config = dict(
    model='spectrogram enhancement model',
    dataset='songs of 200 made-up bird species, synthesised, often over outdoor noise',
    train_examples=39062,
    gain_aug_db=6,
    n_mels=64,
    hop_length=160,
    input='log_mel',
    win_length=400,
    task='enhancement',
    loss='l1',
    arch='unet',
    norm='groupnorm',
    hidden_act='mish',
    weight_standardization=False,
    pixel_unshuffle=2,
    widths=[48, 48, 96, 192],
    blocks_per_level=3,
    block='basic',
    attention=False,
    upsampling='nearest_conv',
    init='xavier_uniform',
    residual_init='scaled_by_depth',
    optimizer='adamw',
    learning_rate=0.0018,
    beta1=0.85,
    beta2=0.98,
    eps=1e-08,
    max_steps=8800,
    batch_size=256,
    epochs=57.7,
    lr_schedule='cosine',
    final_lr_fraction=0.1,
    warmup_steps=880,
    weight_decay=0.0,
)
Rows from block 3 of a small spectrogram enhancement model, named by matrix and row number. Rows with one number belong to one channel. Each number is 500 + 25 x the weight over its row's rms, rounded and kept within 0 to 999. All counts start at 0. Numbers have three digits each.
After each channel's rows are labels from the 100 clips, of 14848, where the channel reaches its highest value: "lies over" is the class under the peak. Only what is clearly more common there than usual is listed. The data: songs of 200 made-up bird species, synthesised, often over outdoor noise.
# convs0: first 3x3 conv (model.enc.1.0.convs.0.weight, 48x48x3x3, each kernel summed), inputs 0-47
# convs1: second 3x3 conv (model.enc.1.0.convs.1.weight, 48x48x3x3, transposed, each kernel summed), outputs 0-47

convs0.12:474515503497453520482511498464531488515542484506471463475503512498488541522503487487484506471512477468456527493521482507491487527505428476518452
convs1.12:534520494480501484521524525537447530500479534470517516495533484505559468465443509500482523535472497508522489508485501510510486466476534515498509
lies over: harsh note

convs0.31:520522474511488458497486509502504528515507537486498516452497513507517439479481497516482519475481500548513471462506471454495481480501517494481568
convs1.31:482456491503489506468488521498464498461512476500463485543466488510469543488524457470467461513519506484509517497508531538528512540524462490494484
lies over: no call

convs0.25:544469506512513455524515537545526479489520480488544489526518553527528485479533529456501528508505522516500501521472506539509510493509465489484491
convs1.25:480522479528514542467480456466472511514447500531482527493519457490472492548512487537529495479506507497513479472497483465464527486511496533492478
lies over: steady whistle

convs0.24:517511518511475496484540531514532504505518493518521533477502490529516465464546517496506517521526469528465532553538500511507516518505447510496547
convs1.24:500498468554507470535496501459507491533518513506485439494529496501500511488468486477544527474511544487497501541457477502444486495514496488495488
lies over: steady whistle

convs0.45:533499524485511514514489493499495500552505511485445494463498506515512481520562493527475502541548479477482534508532527513525514523459508486501458
convs1.45:492512480519494443532497506469424487470489501530542488514477481504509553461499484442498492499506478524475491503488478502472501473500508480495485
lies over: steady whistle

convs0.22:487525507479436525501476479519504522503506520497432485482508511506507427501523488462474465473466514509463507516518515478478504485510501475477504
convs1.22:535540510506570455504453535486483510493526466511558506510493510533504518509506486513557507522524497512499483504492507530497508495510513550510509
lies over: harsh note

convs0.40:516476449501495471527484483530513479508464503498526497519500516496509473466514499466472504548521551537544499492473512531512509457516553489487493
convs1.40:455487514480509503478505506493464520521507515478463520508468457491510526558485456531484446445530481479507491463509486489482492525501483512498517
lies over: arch

convs0.19:478550495447496520486488516469512492530521501515477492483513504490488522509506509529459488468511486417452505468516478464465476504505492491496490
convs1.19:497505501442523498472512495535443501451478504471517495509464478496499447473524506471484523514491501497466508512489512522555470461519525509498501
lies over: warble